Weights of a small image VQ-VAE: decoder widths [48, 48, 96].
Rows from block 1 of the decoder, named by matrix and row number. Rows with one number belong to one channel. Each number is 128 + 32 x the weight over its row's rms, rounded and kept within 0 to 255. All counts start at 0. Numbers have three digits each. After the name is the row's rms in percent of the matrix's.
# convs0: first 3x3 conv (decoder.mid.1.convs.0.weight, 96x96x3x3), inputs 84-95, a 3x3 kernel for each
# convs1: second 3x3 conv (decoder.mid.1.convs.1.weight, 96x96x3x3, transposed), outputs 84-95, a 3x3 kernel for each
convs0.30 101:107130147143166162117109094107146116088217102100102082140132109115101123131099109158120106153153110117113071160161185140107131135128113122154194117052169116115089131092115071136110146086128076100136153180144146146133145157108144115111143116111136123128126118125130146130124102073110086125153125146107089094080108144147170138
convs0.31 099:138104115187130155131147101133160113135154145127152135105089082113141129108159105090120109131132144128133112166143131137173075176149150120083083093101134153121132131115104105108127138137135148110116132128094124116059108135189155158160105125064151113105164123109186183198060165106109173157108172092098136117105138149137159159
convs0.32 091:122138133124095130109100135137143129115051117079102113158105134123200112140118111130088158088086137101187139125185147146215106112134111101169133145060087117085105101117120083173182110118108090120130069138139093077126131196140138255166124129115156155117083096165156080125144123117122143122126154127128094112158109099095117139
convs0.33 096:095148111073197132104164133130132130148173082136127089139109125062085099129147144147152151136108158134148160168169106119198145126150116146160118104100099092118118098137109061119146084116115147140117129180127061082090157134124135167120107169120164148175146116146133151178086061093144178154086104098157079089072078075067072100
convs0.34 099:120163109152100088129099054097106102154162156165165126139178223155155197187160150106152103153128117156154114139128165145168100134132125071124098117156166112098095152169086150135128122146109094090151140127195134114148161128150160088102143106122137141147186143161154161151143165180122104144132079151128074102093173177055135156
convs0.35 103:155169144131172118100127098072117171145094141120100111122120121095092103049114156127130143102143109132065113106165154079159176117122131127091155110098112163171113147089115152153096135155148114145089103067143113153102113144152130117193142139153168103183115104105159125152102119168089134161134129146134085160130140141116088131
convs0.36 103:114162120128183135146159148103076086147140076156181127110171146113170171133157110132135161158157157124120158138114116096115165109134176148165170108115087122074109135155154118061113100153149098129070116160127110135093168175118146060083124125183100129142144084165155123181124203135100096160093083097136094113092078155157151125
convs0.37 104:150047071152097135091087134161083132135114127146138163131125177107138115099122106143171130161130098165138158114110123126159166105149102166166153160173222173147143115197170108097159125165138133126140110162142131142130140116126188058087110108166158108081153157073140159115130090109195130161137096139118103089113119117127130067
convs0.38 101:159121111193176146130092135161091116143159129090083150169128162145140134171165143119110124208160103145082123112114167136080161108126132106112112093137152102105099139145147134174172153156111111152059149138031146114056142149145150125130143108140121123183114132192121163169220137081152098187167130139138111135146031141129081118
convs0.39 096:098089157137229178153103121072045085128101113125110076120129126109126135125112124074061101123162119092166095129128130100110151124127107111126141062109089147131109173154139142139136149143114098132140116139085106099138110174179151165148182182132162180189139124184167125151080154115118125130119180143079119133093110084125149095
convs0.40 102:152109122142046091111075099119100123117126111155100126123120122128083216140170139106114127136102131175149103149132163128172161129163117103130050088088133097110092122103101134177102117123113112120162081087154187182104088103118099108111110105090124119163129104140154129137089075105119120146112100130112060171103091142105134153
convs0.41 101:152195169178121138162137133128108129107115102095081127102120161123137135167141186097139123157168102132110081133159188175136093138129127101103145148164168084146161153083076132081110181134103131114131114124177042115155110139134102155103124128135142119070161118155167162113188138155165059095175057060134129097094137141109143172
convs0.42 098:108090115147169081162178110140114136087197105111172099131118108137143115156108101122162160125156104131096101140105115105211133109114120146105103129150139160133119105148145103161133136136135104120113139143154108105139146124168142115137138101176120128119132135141121115125146139152086122099129091120119137141190145173103134157
convs0.43 100:112150162172106101176144140126118076162173120145132118130098195119140218180138104124153140129137130173157121108068155126101114164123170110146166114102125106135145154133080166105109160137107120154167111135146161112129117119125138130130149122086095156126135141112122137114105121098106081092081118113172161146158147134143194175
convs0.44 103:137149142166104102149102091145111118117074153134120155111083143135141148153155174139145162130114143155150153124107094177093111136137137139193139139160099102108115143127113144073122142107129116101103101126108085085123122156121163148086153125090117150161145124126117137120128115083113073127147165202125099000127068000083018000
convs0.45 095:129108142134109100160112132133108143096172129130156148121167118143158132126166139086167118086157129114125171156138146118116151130194118132058071144135159148092089121153095127099107135134165121140109206178164139153154169135097137144095147115105114146120096072140136127164124123119148015118129047102110147133125163155133145159
convs0.46 106:137122118171116100211188130095093110101141125115113152115090112136150136109152131128153132091146136112146112139136127145157141156163123121152140107182143125155111087113084129099141120063092140083072148122098125119127106154133159131095118119135134143088136173128110134116145150102137094110170146115103157095132143113137140164
convs0.47 096:082046111036144134153123142144162164098199108147158100168113126163128086135100092141145152166168103198125075147088122159153155096136144120131099131227146109136160125154124160091168125097100111122110056102085128073109143138149136060092148131125156113098176134055131142082079125134110076122078100105113165154133088119137157187
convs0.48 098:165114097068105094140144104137107112126176139188155166165135114139144114131123165136080119112084104113123119122142114124112034114138130148125112142105118179174130089130094142106153101119123103143144093174206086098101127131162114129146072075061134155088132086122168122080133141127148114111108122120134140116126114160092095081
convs0.49 105:106167184134146124189175203138106074155136051128139102110123132149147162167155175118160037126125079055091047121127104102142106115122123169143161153174152171137143093136140103124146116169074165142173146147153125133162126114118147151094130123066145119128122129118127149128101135147080125140075122109150102115179171104151129134
convs0.50 101:088106102139088053134089038146142136162183132116069078148138185181117178221172158115137160129147175139129121102125116140139085127125111113133065149203110129133120152119145167123134128128093150115126143111159121122172116156142116099102159148124118127138136182095104164108126093096126129131147103102085108076121158135122153099
convs0.51 094:133110063117017101064118133162090102143106118115133157144110120123139154128139169089111099072098091120077109144166127164150138132063144112127064110167125110115123146118154110118116087131124167139146143123096097163126098130139130099153075119121134145188149155109151153143146139157096096115130116137142134151115153124143146123
convs0.52 101:120169158133157217160176205113131129086077137130104148136112084131141134108160121134102075162143123183180112117153118127199137105155129138146155120101127144087100086141104095179107112133106158114131132079103115113089116139094105116098121098082131130151127110113121104122108108114119142145149124120122135087128105123110090122
convs0.53 104:118105122142177106112125123138115158127188176090122115092123101116131087124143099136159146162201183142141155156152144114145088126177145147142143139144137149141131074104094126127137080090126154117091135116099103114101113128135111113109134111096144106074114168149159194113154212119132124105152105115125110095120164147087093123
convs0.54 105:095064124101132164113169164146135105123110116115104088131142151143196156129173144094076159110159101099127067142147136140101084137123127114108113182095134137103131097106137142127105136141131141121143140167123101105111104191139134092157114132137135172165117133096134171128120147118165096108165108148141139142108114115125099159
convs0.55 100:128170132145173133125169181147179101145136102146119094114072118081073090118120153117123113108097155176188137135163168119100118100106108151157179104090150082156119084124102117138142134129148108084124110112089164144156148147105109072111123099109165132152128117140095152167075087088082042104137101146117094126096115171129165161
convs0.56 097:135120129106125132163168168104126165088095150112053121106095123104141137130147138137148065111157132152152116161116132108105086140115117080087083069087092140072144130160147117115111137137099136085123199151153187162129157150104133098102139083129114192160115148115126098096162124152149112100095053124089112124176128146162131128
convs0.57 100:132069141095172069141154118131083090102241109133159112171182186124169154192092130118124144109151106141098133114103082143155081147115099109104100104120137109117136139174144149048074174155129115134114159123124088111141144150114121095098125097151139167121118114094116186092108109139129142104084082093140120125139169192138166147
convs0.58 102:126138103115124093131053059132089089096088118086081128096119077122190129123131132128108110100086121136149138122138111142136123123148103180164152150145129131173154138137109106110070123111109069051164123010111145127139127079102109109131160108166178148158114114135110137163098147122124095131132105106086104091152151133108126138
convs0.59 097:108102201117167177132152134112126139131163121148137103078115106100062122137102131112112117120151120106141132156137101124160124178141116174121140134116132168146161116133108158143076133129153058076116142087091149120099090053138125082156126136166105131114153170108110110098107113099110151089104105100171101109124141126125109102
convs0.60 105:115121151123041084122059116119132131129118147100120091126109115165140121126133163121121103163144178172121096139126128114163105128156130129152094110109116173129137119158128117115071155116122115138112136098136155199121129129116127090144105088134123152122121170137139070143148144096091103101123081067123105114117113089116117126
convs0.61 094:119160105110100110124127085146087120118088075124136164119104175120095143137130136108110117142156129149113098123146125111092103168094126123148083058138089069076118148142145148113114150166179092118092090150156065071109149113150144144111112089112099155134089090178146093124167123127134158112159139117174148145140125118140129133
convs0.62 105:209160147168076089119083137115084137112066121153133168138076135109097055078113090164166111168146134125146104142061117131148093154143108103090044149174121159192169112147141140135109146118067142123130135128107158136118113116157128106122116149142126150151112166166130132165142141092121098113143073104145119110232125133146096082
convs0.63 100:146093086120167110154168158113175137094153166154120112159163177118152203137099144133133111159135101120114129123105096104132147110120163108154135108136200119152127135092147110141100102130122096111174103145194127185093143125151164178131146137120150142108125131135139122154076109096119160067091141186121139161154138197151121188
convs0.64 092:182131141163119133154125124143148115126188118135183140145139130143135161160181148114121095139084139128179131151171136115050141137161115097113133079182154130139169121091151115115150127060106120118128130130142103132131168128150196182105102139133164163174162124148145113141134144139175124167145192132131134126083132111089140150
convs0.65 110:128174097127146120175154128183169166146095121112032100185167097154134117115105183122100143115130125164146179161182129123133113089082118126147140115143131133126103142126144109178140132164102136142145179099123089065145143137163129115124141111120088069086128111108130129124142115092153109093148112072064140170102156112113133127
convs0.66 103:030077135080150138032089109122134149081154164112120169106147125085070081121082127111113121146138084146134109150189105156147138178134136113145204119086127126126107103064079144123093124131110105133117114124097094142126110133140130077177101099132150118076155149072138119069091197116152215142115145135126120135081096174149137131
convs0.67 108:144137061156131113164170144116159111102127114031116088078058000158160131156174161113109136117115127138081086119108086168149118176177123146191180098110108070099072133104086152139145145120156146182147149105114151165171141132104147144136169167117141123094107143174142117140108068081113112126133127171110077051181105139152204209
convs0.68 096:135133148105159158176160116154107134105197068102088092096088100093120112068046133131147111175142122145166133115129161094116173089083140122120098158037088159061112114151132100119141137111121120117089124085126135099118112146142091056120128163129119127089108126111121145097127160082093134142118121119147147165098140121123160143
convs0.69 098:073131126111140079136116129109059089118088116124174127053152118092209142077111111118128145104122171132168125095151126115160165102115097109103063123156131142113163111134139119119108139081121083107061097160066055074076120211093159142104139100135175206204162163176186169173105098127134176130139157168081115121056084147119090088
convs0.70 100:087150118132195143132135067129137127121161117122151069164163134116089086145106122147154188119093182126117154144105074102118170105193144127144128106111108167113123136149072121122124136091110153169131124123116109128134073082079116138102150138108131141141113107142082072120086180118116169079098100078130151160107129133128136178
convs0.71 100:084072087101113133103097162111122084156139138126132133154180173131192149125126136156179126123119107161142103157111112140105106138129158122150109138143121149119174147182112151156163138152116059109109096151146101118113115168192099079140121073154156162120166154109120156142103112064074128122122129120127091124133101088123096125
convs0.72 098:089055133098095112108143137084129118134149106128132107146128173172150121168151110104106072118179128078121123128140145116140148120122133164076096115083133162110164155179142175139107161143085082056099096082110113132140113154141111157122123139122124153167121144122131158168138154175154169150137109083113134109074134157122118090
convs0.73 102:074088136143187142124151113132126139096205141142095108153152161114100133131080139132150110159154105135093068135145128138054116142149117082143089069114130087114092146141128189070138138133136143138107130215121125148124089099114118141149121118130146112147149125102134177137122151140154121143135072143116130178080158187166129149
convs0.74 099:137148160105149140152156101150174117114135131061082141173163151148186126111102118116142151144183153117117150120138137108088140111119157125111110067090140108104110100124121147148139177162163168171149151115123106081093173123107095112082095124109155139118145109123102110085188166183117112139100071104149062089086063093076137114
convs0.75 101:121109120121111143105123152130119158109072154145097161118156105120194140101107087132149118112183110147137095097125149114150156103136173129157155095111153124079134088129107139153102089152014120089127068048086117089105048157119095106095117109105108109162133108180106147177105085116141165141127135181135109102154098115112127137
convs0.76 099:128080112105106136104139132082199101157141071104142070127127098127111095077109104144128081181179111156207147173195163112168118131114113132162191068105143067081141146129117123127096112080107166103112123138136106082127143130140129141114146143095083114093139140095127098090105097139182148140116124093096088103164146125158103123
convs0.77 104:125129155162163132125106104103158195140110111061146146144177098101118149183203130153125101152120109097102079136138151161145159157162111100070140100085090150171144156159194135138176145071081122116087113084079091147181122165117073139112137100127170143091100148089152114110121130138119137103083095138068097068157159125143098097
convs0.78 102:126157114115139205123164157102139143095105120101117098222158089255155178185139143106134105132145146119157171121125110128122092136136126162131137177087145135073102072109117065147129044115104177132104173090104134127118123158154079165188176175142125080120149134124106151124131120122154163144129119122088120098119135119102103142
convs0.79 103:102095129150176153074099140137122113157129094115102060095114122060121094130169109110113167105137188149146147124130128105201147106106134133172122120109062104116103139101138101116155120157125175138155130131157138146151159132030207136033097041050136185116162199131111110055114134130073148155133085096150085117127043113128075114
convs0.80 095:120179139131136147100111117124104069102127084094134082102044106102137150124165173112100130123117176125101139119106173154140176109118131089139096097195134127154125145159155154144124136126142087075052081100101095077126108125140145117117142135124129145110153124067144165095103163119124106138115169131132127169107131152129158178
convs0.81 097:128121121100095101124106093111139127102132131099132089116139114090122124045087106104105144090089136140104149139123154098141143085126147149069086137125144116131126130140126163160016147124166136179142142100126119138177164122110117124098134109111130158148131130159145148145149137140083090084132097140148154160131150173150162165
convs0.82 103:142121159139144158134122135104129145102149153074096138183186152180145144151176155183150132168099111171133147105137130142152103124154134145147123140119150119115077135124080224117083156085109077114079072130138050126110101105187143124206119145152020116154004113138035122127141141108115149141119107115114128099120092119099095115
convs0.83 099:147117099122123141178120141107110134134211080099110107157127102131132096135168161103122128121103129136137123118116133126139121125116147104117084143075187149093088087103094146070166141172133143111153112217122130123112109139105115121143136137121125150143149127133149134133103122061130056135138161083140115160171131149170165121
convs0.84 099:191123103182126087153132089128132207105112171122133136117150137141192119112142118123131115078152130050109156177150095147121115143113110157146103128149137144103118164175150105131101156155142104119157131133111109106105057128140085153122093120124101098100121114105120118173120110192170105148097085093062143135080174131124180096
convs0.85 100:145154156122155134149216139149166188129171146108127143150140133153120130135079168143079063114132083177232126119170167123106148089079151113135090115121166085090112121138124115116140153138130110126149104124136137123118122143131043103126074085140103071096076084113116123058102105102093055081108087100117182084147103124138127117
convs0.86 102:101123137111153130118092112123163156135179119167152097145129149149170107140110096165186164156157136104150138157125091156167093165222154091136113110108131125073094072139093129140130154114105142087093080090107130131129083115107110082094151120122091102099106105101114074066103147124096076145116100171097097091162129102118163157
convs0.87 104:103081102108107102113176153153102112111133162113153164118135104182150131073148147129123146130158117103140096119133089127174154069141136155172109076090090082108151103117116116117121118080135132147139115168121113092114112130149127179123117134119106144121116107113143119124104106140125115101184127153108121124200196151129064088
convs0.88 097:095090133137121087056113087181173158134137137123149142166140188115071133150124149181096145145136111104099070163069220195050134157146133146191153110127128088104114128159100152175154123133126174166154113104099106077093083087123095098151139142129182163082131139090136163131124255081131189120127169118188143114122096133124159107
convs0.89 096:172104169101163153168102130157120147123141126134147124115133039095117134087090111119113097146106150101125150161119103112133106106108149123134143091148155153129153122151142102048119094091104142131115130162145199150164157153150092098112171139120175134110114135128104128132100131129073120107063169179152156157182103149146120127
convs0.90 101:044091028132243125103155083130120109156127113154123116198166129158124118130113133124114116132112109193135094157167120167140136117167115146193164089166142117111099105142152108096126102103125095133135074136109101164106133133103168199143092132097130161135138182135159173093112136112169121143171109135120135078064087077091085063
convs1.30 100:122135134107040164150111137125113088085027099084081102144157125145118130113117135119097122102156094053127087087091112128120109124120121091089132121122090104067080146122088132126120109130124131175149162184145171144128126054101074120017071121091150151117116168079121121076078086119098131095135111120094094120123096125163155097
convs1.31 093:114155117128113094097082092100092140126135116169089162139120092076090063138102132112167082129123126062114139167121133177086125115125155098159152128163130135124128160125066125213091095098109135156103092101108164114133138123132123181120134117092106076115174119087096211144144134170065134145106115177137104160101091173141118161
convs1.32 094:153161117178155183094119142093088130067156155070131166099158134175131121105096154158105119074181096112102131117102122136048084125117124140105088127149125110070111121119160114000189115139115136174131162156221119140192198136149133100141125054131159143134114146147164136119069057092129126148156150100143097107210183022141087082
convs1.33 100:221135102137064138093146168152146165197176149162115151121166109138221140096155146139117125099126115114128091124153087111078160126114113122121153118166140139114104109153170118116169131102140151094126144110100143156121205133129117202172106100128123075104178127182173105189146167182137150104129144142145128103149158072156106090
convs1.34 108:131129146124116166171082159096132112130099095087116134094151164123100132153074088187172103197100145089095110121076115185157158163117118134130109125101150193100113081121093130094100178114100136128111080108065134153113079182173116138138136145151088168159044127136096159101164198185070105100106094158156106116134097109159114134
convs1.35 095:104104109103138124083101144169147111143161111161159128141130159149108165114167158122146125119212206169095160133127116135101124122062156134137138107125130097153149096113153071107114123190128124055105125073107144113167128152215073114178114101180123110089071163188082128141097130105104073133159164155109122089123085120092136111
convs1.36 093:150161112153198155130091121076115140081164112117148097124134123188077130108188154099148113107073132103102114143081143093067088087162145102152099118142103087065129120128136123107124122185082113143161133140129199186203150121115160104136119062134078128100104154131195139125091119106124116107091078084120165135132143151088113144
convs1.37 094:071155117043083127094150125113093065170104192117101182146139155106148158169138130063167126184111093116138132114128104094135093163116132116154171124177157150145125135065133073150119099106116127139143083065131145108115094124145107105154149127166137131117134134118178131128121130116111114171142107136130125137079110143139115139
convs1.38 100:099127136160089116137119087171102138150126081181110159186158102118144149074123133076158125140082017104120053130133133142143111136114104143159103142132112136117149113088137098135177180104164098121163164094136142126235072094087154183072101179108107150120054079114078153186086133136145114177142155184166165135089091159134203115
convs1.39 095:156172119145087110123169142159126136175097099161208160105141134139061139121114132169140142074105119086143151124152108154196153158157151160143139175147135169111123107114147153136106167201097159169107152111177127140183086130146096136139096117123110169147130131134129169126137122136148145080119064058160162199167141203113106178
convs1.40 100:200115134141109147139143113191186183138173129092150153127093117093138087069129126079108128125088150150187195155131139141096146125118090161105121134118080145135102156077157153105075126126185150145137140163150138186174081151117163152084177159148093139178073154077133084060103137142070180149148077172194202184119120158184128114
convs1.41 089:162148051113101071124103130161105151155181170124149136114112178119178186131081143149166160102174136172137134166136154116071164166111170097129137126048058153174142181183156159163119159180149154130127087105153121139102086138150126109138135101125110137132113110076194163092169179129092107187054152155123117194117086191127161144
convs1.42 099:170126119098130115124130112120165192112090121147107148133159147129052128141128147091081100134033095183143154115137112138138138112133131110155128121160140131147118124097135149209120110137098118111133111108155164180125200155098169080112124140129143169165139171091111122134184123188126068131133139128180189143120207144134138153
convs1.43 099:075124088144185089180199123137184135108169163121159111133161121052104121113186104129131122101067164165135185164159120085143120066142141103137153098110107097044147147106070157136059111144140145122155121125171064117156157118071159103172096086154124087144188096073213139113129114135120089114132177114100090134148178154105122077
convs1.44 104:129159168128114083097102107107122101098125129137143085096098100079064140130079127127109164137087138090144126126116123081087123105117089154105164098175156111126123111137091105110129117121162105111095104126077085082067073113154063025121177142119152171105132158151079132101121135154120158063164166101148189167172150173232197189
convs1.45 108:135129136096160114085175172102135088128080106122129138112120160122078139050139137108108119130088073176210156117101130138191140129149119138159179153110206136064165157126145127123098150178126075132160094142134127169092135117138103107104096124127113097134140145110168147080119092098083123119131099114121126136141135102085089133
convs1.46 104:170104074154144109137186231207092082187097098189115090111177116079149103149051111150135154191135160137128127066146114087126120108107153092129149118124126106081108119161106086126139088095119128138140103134110144145114186105089179143137129126147255175094201154109125143153129125130155092089162234179148102174145120092159081088
convs1.47 092:120103109101177169150117128106069085163094109133120097180088105119062176132165153161127093167121124152167088151070151132091145083074118151154108144115122210101131142074109125126101048084095130154206075131111115186094131154138102122080172129130115098089145154132168127134119111116090169093137191152081086123131100110123134169
convs1.48 101:130108119111097144119072121161138101104074125112143106118087130098075167118132167102161145138171157161170151153172097142106105082104119120114135156183124163132137100127147127131140152156140144116127128175110143126099095077106179142142158149123161099164068079102153117117122114178093090131128164149111122090134198142147119085
convs1.49 124:064116068126107124153106116141120108131113127153131123079142127097119147122092106112117130142090122174152219085109089111133134120122122143139113114095129066090098144122176159108145194116122118104151132136132135139151152150102143147103144128056146098088137118098158141123144149142112146118131120131184144170156088114133146140
convs1.50 092:139118171138104114170145112094061116103043075126083105121132105084142114133121163134157118127124079205152105107168137123116133080098118117129131150076106123131106175165098138154122095191176130182115081105136083133085126087086172155120111079128163080086097076090124152069120113168113059142149127139169134134128157128127158136
convs1.51 101:109126121232135131174116111124150161176093134155170118133120064146157155156146171143134198137142198078110167139163100200147140088096164147118109140095086096133132105143145077145120158052112191178069251086127143129124132159120128115144181140139115137137121114140099124199125119113124212116118152109133099161156102135127189161
convs1.52 102:118177161131142175119192180079100138094127117119086111170149122090178183137132188183129074133127155128123156136173083171123132110090186191123092139128119065115159111105111113117089116115131131180127078102114077136128108135149096151131085109109183139118120113142083141138103123114160120134115107115108122189116133174146123203
convs1.53 096:191194140218152097112092056123097159080102164117145174171095115169135115194168136104128112123083100122147136173087099105092065179096105110103121122136159129115160090150121086162162103103108125179141112117144145146183160137151132125111090099096101138112112120206132119151114113124125158104131100150109144158079124129075115136
convs1.54 091:076150102101170113091137095139211189104171174138189131139137121078107087118116105105057118128139125110123167141136155136125110110129103199108107178143126128099167189111109171119129086146095117107144142184110125148114136142133124158150174068096118088070177066104126166105124133136216150135166098115156116103169100129189139129
convs1.55 096:126173157123137103140120096108147114111098126118116147105125099131142124140165191085120149132134166148159203143154099137147098108138133126142126070230114057097120069081088150156129079120063158091167108167103132135155196169088148141154196058098120100141144182158138174096126124196092129124111094104139135131057113128113144199
convs1.56 101:160152160113056131184125155135129107164146200138145160105176170136132078129164153122120069166094132193124157135169167121125110165106169097101142151136127158144120137082117104114151106124136090097084085147096046101150106137136108144137126126172148111165121110157148125128203162193174181165186172178111100062109128116176111146
convs1.57 102:201122163147130169193132176134122105111127109102098102145119098115130093150142139174147135140223162141120088143168161182134134122147092170199140116158133142150175155166136124067202162146190105133106106180101116117115072110156120147067138153116147102109137181150132186136111155127108170158100174116104082117083048116117141166
convs1.58 122:113185119174140096094060108131134135153128101115123145123128142114124174145158160153093136073105138116159152150114152138108088155117085194185162119077149131173098144125156186082160187132151120080096139054119147200175119123157086097145078158135112082145118140177114096125107117099105182086068108069123101073109157125104178152
convs1.59 104:127094131144077111131135126180105116152172151114111125109085123129122160150142177110138142131086135111138156134101111154125094173157125131157086140169127156125143125099107142109083165079115121084116170076123125112156126128122107157211105183140112173145172160144113132130135187141087147157105153147180109058155152163105129128
convs1.60 095:093115176109177115182123178184199182142083140203184155115134128136129106183122148097078146158101112096113130062132104118165105144138140159127117107141101142135161138173171091104183186164141147127122112127169155141126090104105135093139112116166127143204162112139147100187181118118115122167128161159156153108167136090151115141
convs1.61 095:158130158143143148152143106113142135174107140141154123162138136150096148149135158109131141109077150081056092134111091167160146109137133116083067136143097199192159113106117123131150082134098164144073121118129091070131101141142106149131095148165091164152173128223158128128169099089149166143120175118166070122152093099095119122
convs1.62 111:091155122160165137057110047189124146128130146119128120141084054217180103129107132125080134149123132058097120150100126185118111136117143105117130095055114181115138125146176119101174217136147102139128202142074136165072097134177136113146164170123084146130102169153111134121141130125116094078097127143127142122156111069122125072
convs1.63 095:182118088153101124174107102160169120144090109098088147133130104097131096104051077093161156148084125147141144119178096086129112122099113150158169147133154142098138113168207144105122078141102170043128155157117142183143106106147129118127175115149067094122168200120154082072143096173135203151122141160149140091105154084115117098
convs1.64 100:162131123067191131100128091126109133146168147151110169114109111115120083094120114110064130124108145153129157100104087156175130109135166122113121188169169161118129136143106177166113158198182164145107113188146141155128203152099119132073164144155073092101147150068089129116109136119139171158119095088152143170160099067120124139
convs1.65 102:105114088085172169172157152127110109139121121157107129171113183131182102116112148063127164174161140111096119166087110104113081152076146119111097106121079119110104141097167067052160082125089135174121130142126165154134104156173119150176144142082074107120150113149148153132104152122160133121130123118104134066113143126104158142
convs1.66 096:112147133189153175147146110133120096075186145117176079176146165135142096151129154204146159140209111107065066108127125147185120156162117172101131122061145146120110153165151167083128144171120125080136134145141166087093145123111169141195161114188166148113167092149079085188136140142107071186112118188126162130146157174103170114
convs1.67 088:132093147115133115112066102110112124078152138112094154130157155066096133119120148088114116125167121123083144134064118134126152170136118126168163140126161152127159112149177061077145123129117116140131127096092137143166171125135180184097163141080119126086126108112065120146120159174105162140096157129134100113088094042028000036
convs1.68 099:138123152106129154133136181070093145085172139078117108100115089111109134145135149117152119109126121129086129119141116060100119139163104150137097121118143118140147131106134125136081105083132185173171145163115135163141112125161113090082112118086148130133125136110125059086129121135070149125124105076102099133084082171087060123
convs1.69 095:111148140102090130082080080095096098109115143129184189112133156063121119177154196108099109145091065113111110122116113158076151097101102085131170111087159118099156123093138055077140084099082120141155137095149112070158101170123094164115130111084118111166144135141107177160118163159164068129130130174108157102119166149074102126
convs1.70 097:090089085129156139138153101141129115117106145073105119152194109116156124089115110094189163063186115116126122099142116101110199132129081108096097155137121109067131104151132140064181084081143107158123179152105173101091166190118146086109127126135133164134130104109094122106116082099140106089091077138084102109103148126125095077
convs1.71 102:126164159189115090164190175138156175060128154121086152165144091139188146058088129170104138146056115120109120082101118095116172103163174092120088137073139070108131086120109068164135118133117154149131131094146175144130155030161142130148094135142048151086156133091175206085077113121140089095151111136144152147147099093147104085
convs1.72 095:144124069167140106130153108158169093176112120194119100121172144123155107133127101152088172098100133132135137116112098114100150207155160149142113107096126204167160131170105148126137149138130120127094121141109141158071171120152153113103136099136110123162117157102055077136078083071116170099147138133153143086139143085150162169
convs1.73 097:130060130109011114089127145187124164123148130170170175115127156110131167158149165141142140179148141139134096139120079154116116154175165127129167127163171134135144131145149120113090122081096180121168162098127191154176102091097161098123127105115124131156132116137143160131181199141172103158112097126113130135068122118099091115
convs1.74 088:106228169105180091162159136141121132157141181168096091144103068122123094175054060109132166113143113128149127102116133161128133094058101213155150147115153168165126171122057102157161114094082113169136124192165100118113149134091103101150118100112148152093138083106126099187108122136116122159089078147149154186125088088142093145
convs1.75 092:124168095082142156069114110084159103093144197147174177139148166161115134112077143053138156113058176112117100101161151160150161153093144110099132111114109128138109151108120118136128114075133135119103124172146114155137173132136126145072107149127106089131155113219110157156128147069112162076135158105116071104108081134090097097
convs1.76 098:150104140138157082168174104117129105154079122128108058131181186102156147141145110100132127099116028143125069136107109131084149120112101124188090104130116069139090124152167171124151096149122161144126127109150112111135087064120173113100133095100190193185099080137108105141176137135131099109134106126105116055105161120135145134
convs1.77 097:145124136129110098082101139078163167111118162063162121142146056092084103085088090176187178150183118099075163088106110162148179137152105090105094106166110084174169153182104101059109127118044111130123129180139160145155154126140158083145112145173093168164176155073112096117105094174091156134094115187171120103119120121189159158
convs1.78 094:104110134102162142136128133185158125202122140214082127118119091173118095103093101131108183179147091126149163097158106143109104143158092186114131171100078174134156186152112145053106188163187126131129131183123154133065119101131051170124156119125109116102058135120098109123153127160137185151122090154185131167131081092175167205
convs1.79 094:074157159127084066114142111133141131174160053186105077121108149091144154118138135122118180142148119130228162108120132135099126125088078109111120146120090142128092097138120139113068134124097099088064141094140102079132134119108137171113161138130103123104103108101084096081127099097105102096137089118116105150126177173117115115
convs1.80 104:132179138165129103131111103083159131176149128153091104131103119160108104178182167102125131108127149125111107083136116135216109108087103110081108089187124104141165095130102090160083065143130125125106122101166164128150147171125138109107101130088147159129125129095098078131138181143077088126174120113131127113156089145112104121
convs1.81 102:123119139119182150128122138138154147129114101113137125124138155099122158115144140124167121127146121110177117144127094139166145118114124115138155082158139162127148136157160141107088081108115086099157106131142124119145091102114107162174135121095102071074081102096101127069132136130089073120147084191130119113169160148138116128
convs1.82 099:138131141157087141176121110085132142086153143050130111065111142110120116133114097130177111152173127089129152105114128112130133093139136109131131102113145164118137157154111171092101148125164147126115104120125078144107132093133105130167189094155137138141114130142065117133160137106126081129193103113180116119235130119166118100
convs1.83 105:057165119067133132181079120093139131114094166129138131115085111113079151154115124150087134127145091134069106122121087151120161064125105161179167165118069180167078111076073061100128133085160153119090122096144131161129057155142103133122185129113160096072138108129135118112154100084113099138133158156093079134091096059104154116
convs1.84 093:176160163114106068088113134065102093115162165055143135098095100086155110117130126081110113058101117154144123169156121118045099091123108070065145050069128091133151084086109092059159114113099191100062160094118192132112101126093138178108124124103116152127133111087139204133183120146168133124101107064108139144160149193130146150
convs1.85 094:100118116130169087133142155086182146107119111185180148085139159134180171219119107160057113103145165143136167095130111076119134119139118110145104100132118114195106136124120142158134116146125148101151099073095173115142053133157106148152138076096162171151104143130054153129149155193152160108148122112158152129140132171163039165
convs1.86 098:135133133105154158114093135142132146153102147166081134204130184109098136078078098160078124157146096194158139159085124178122141109157155124085153147084137182077122134117133205115114224152120149135111123184096137168156139135082155146187142109193155174088150127136113133173120165091093116177129122131125108156174143124114128124
convs1.87 096:107032149118076185120174120129030044131022091129106119130120144136073115131105172138139164187116166141169145113113160128120121150103099194147176145125148141106118146158105112109122151155225087117130106077085109093079151128108119115101115112151127129123160120103136118139147104072146091062109112131056133189089123084101124036
convs1.88 129:157113144186082147136099152129049194167110185107133088145044117110158156138125133133113145129129137139145119182101095133137108141102140127115104136081157132051135161123103129085128176135140109154000158164115127147097054139166100121143120174143124165113115125120152144079108155106118149097134125118110148115154131116103136112
convs1.89 102:111165099131079118088110116180102104120114139134142073126146090131168122126120079183191155101119067109113146109140090177078149166134161091094097140124064131077142096112120125154110116067085087127157138134113166120145124118141099139130124159119172134136129133114157133092080098114111114149126108168114150187109126171088111124
convs1.90 096:131133146148127114178139167168133153133163157070120073108139161114151207106103117155161077140134119112141135152120113163107108155094068162151108119122097109138157142106138113147110141127166121161168160108100156157110072116165098070108127095108087098129153143100126122123115071044130116122101069040126162148135150133151178140